Weights of a small encoder-decoder audio transcriber: batches of 128.
Rows from block 7 of the audio encoder of a small encoder-decoder audio transcriber, named by matrix and row number. Rows with one number belong to one channel. Each number is 500 + 40 x the weight over its row's rms, rounded and kept within 0 to 999. All counts start at 0. Numbers have three digits each.
After each channel's rows are labels from the 100 clips, of 14976, where the channel reaches its largest size: "lies over" is the class under the peak. Only what is clearly more common there than usual is listed. The data: babble in 24 made-up languages, each with its own sounds, syllables and stress or tones, from a formant synthesiser. In brackets: how many of the 100, against the usual share in percent.
# filt: filter width-3 conv, dilation 4 (encoder.blocks.7.filt.weight, 128x128x3, standardized in use, each kernel summed), inputs 0-127
# gate: gate width-3 conv, dilation 4 (encoder.blocks.7.gate.weight, 128x128x3, standardized in use, each kernel summed), inputs 0-127
# out: residual pointwise conv (encoder.blocks.7.out.weight, 128x128x1, standardized in use, transposed), outputs 0-127

filt.6:508500433568546602526509497476483522445569526500543566453493522537449490500556498436469474527528484489549505476575535518433519455521494476475559538506522476521531490451537507526503417508520565491454485485492505524492546583536464459491521517492542493520493488493558526559529452474535537435505514358459381497456494503527523486511474533416449553494543462493453494505427471476475484471509
gate.6:466444486531474520542448424601505503476512554494506529480458524486564495401437539456437492473491535533516499525434429492491494506441440482504490455490522473518498495544506540492472481508445434530500529553415550528521500465518511503487406432503453470558447532513497448468534529526499501504505475576491557457557581500476530524592480520566434520527523519537518580531510528456553539503471
out.6:518530543464546573531561556539465489525514443496477533517546384533513516508530481539544514512554518538469490473471504521553490460489520510558485513463443511456464568540556461483515531520526586475559491535479516543516492533334497506510514503508522489513520503566476502481496474506504522531381551407461456425462395450539525466480502515462481475504485529501518446505503503517476475483522
lies over: silence (77 vs 41.6)

filt.73:532490558528510606529504520484500526451416496514430523554483486473482489503489510474401471481515458465509509480530525503498465472525519478503452560480483511499489462481483489522498490578525468496499548595472512549501562544496504530552497439533529503572476517480529615534551500557489528503467531446432402515450468496431478426538502474457536516422572440537473522536502506504471394496507
gate.73:472498515489527493504518484487550572513492465493485440516493599447426499494503484509543486598424497464426526504558464529490508526475547469472532532489570503508469538507479540486512484458503482559498531464370526513531437386407481500501547494592438507446497500578496476524515522511467514478544470461546512534514463510486560446484475493558470527575556524508502433479506527535469475524457
out.73:445491512545451471460514496488531472541543419497528439560539536541473482532533474551494536539494560488533509558517546482518506435489502576485565536483462479518577526503517489471488552510476419445433508467488496527523567476467513542462518498440455513499485533467495572503510484475524539522487498603511503433479533540480563498516466501593485569492474571541581492554463512493490632466532
lies over: /aʊ/ (31 vs 3.3)

filt.36:471498479452523503456445542491514437516442601459534509544519580451537499370442461498554563547467479491513504557531467468482535481453545501446489505579526436579480517460431436476517499517519565480546510519514516500542476469378493473510543481550493500465492524507502535506393519514459517486547503507546441498519484519475458423567517495557531541506488543537503469478523515504496507507498
gate.36:525496432460549519527502449499566512442521431497502516493532486456476553460483445589513482483441560476555511486450417553496456489511512501488416499524530528504471437412483517539556478488503435495458499485450523521510512503587486510461475498594495576467491549431542483539499475513511418529543469488557535499545474511537428521541519470562450486483553483500520501618527535487509471517456
out.36:522476495539502512496598507532511517462535548528544551491508494451460537528482475474483486461513538374478502495449522537487489452483481504515486467465537503558498562437494516452542468501504456511508546475497490532528486480576469429425525478508502510519530399492517534482509470490506458545501496475472385528563434541472448531449456535571461509532515494403479530423535476446528570551582
lies over: /aʊ/ (50 vs 3.3)

filt.53:525486530603440530506471511537505469530504500478431456552476469498514511508463536504486480562527481538452489462585466476549471484532487478488576531516538487531521493586490481501487518545537434470526436448612492482463485462537543453497505446491444515479539423531473497485433488504426561523486495524521514476513604514468446497440499431496586492436568433513493487537496560541481449537491
gate.53:494458527530509507486565480521477521501512604452455482512481563515457566528470546525454591549551529430444448513500489518505491441521502492586545501474470525521474569427459504473582533519500460548528541515525510544518461435523531439533556494478466487420468508457510489424474564467403457522507433488555523489438454506459485457533482494503504443434515534515491522496505544565462541515480
out.53:504449499474484517502493501491460690508469527470527525507512516448477488457439443456504479470526519451501493509433463439557481559557503487508516442536491516490490474648450544512515487459492498494471529498490540549567489462490487495560499497487549509472514549507468509489549532499522521510555486353526495473473507477494486437534591478467557513514484528506527545541532476459519489519467
lies over: silence (90 vs 41.6)

filt.20:536532514556499485551447421506511534465509515512582477512512535497462518494488570534611500463598525557586472474541454459472476423468492483514413475509502435490537467472462494525470482449454508410562466499494501513488454449480579539485514507522426528527492482478506488503559505473504530522460483486505598554482475425460554529551483546494455476479542438501532491482515490524546422523529
gate.20:454410485518463427465497499461479534550504485453485501492442529522505533518460589501543569563449540532468433539467499538546471496495479505473504510515540489516570544534428496524557489510523423496483465569517514490516520496577532496458548455496496573474519595493405495414465487480491551502607439478449491502457519497472479469451466562446542465437488509483501553493518511506480542523558
out.20:434449515503478478599528461523520522551488566561482530550525515487525496546497448527549496537504403415478464564473438528448549475467479551509457439469582464574453484500436477490424573436424565475486467466483558496453490497488514444591489500448500482492445495517529501534510538527428468466487491461493519490512522457467480519507497566494494453558524505519466503524455552540458520500485
lies over: /aʊ/ (37 vs 3.3)

filt.124:519525445470559554519494508473438469503454444473454453478535445460478513544457475490422488489454453527453525467491501479519456480484467567481609485498467542437471462459540497582480517517479457498532446427522515561526473523534522562533521493561572522624507501541600604507449532506461550561452552532531512523486513517516508481533489544482485467487506497495474445505515491459480444459495
gate.124:484517452461539461554526464552554545562523520493461460492572565533416510472510518534530488467487513501493486391527408531480526502494476539594585590487478453501467518470527504560462535515474461536428500505550478511489514387498521485500445481488442490478514492474476495540565521490444478502467487494516515505471534579538512456474554528438468509470492496469487549483481478566504399543550
out.124:554555498393418499401459612510525528530478484497526477488502509499452470500427515526512512459473493417479477467480523583548474450498423425538467525479473520428519532493455500513516407545532470527515562484494525481483525537499552501515452536441475511478553517519523496532454524515506505460512471481478554524447513589529492500517545589529570523470477464456493471557512508483476557561509
lies over: /ɑ/ (37 vs 1.6); /a/ (27 vs 0.8)

filt.9:476450533443507479511475480489522489540510623502505497533512557518497513471521523531510462472493470538454499464564482501569482545488538539454514501488535495503474507632529404504519479473476435483524445459549533488535449398484505505473480471474478466483527465526404405481456441450500496482457483573562575436588528484502494493459567529533519484526484474547552527478541544522504483525516
gate.9:511449535532424487491468503507451538507466479499438476458469612480453462469472504455466434511503484528469507492577489481537408542526501521489493530538485535504502483629480511505506513464506443511509492519478546499538472446493511486502470454519437515460524469455447424506489495446476474555476450543565610540497567474442511479515549550559566540456532521498559564513567530555452505523489
out.9:429472476538466493528504500532472497430489509524417450451449508501463490422509538464467404519525444486518423568533576536432476445489522448453484554568452450414511505534479439484588484475481568528507483503539465508505491589514467483502490469480496475508485538532509413458493519453499496506615479527456491513577519534556499515509510479516516499514490454584439529468469470503498502493504
lies over: silence (100 vs 41.6)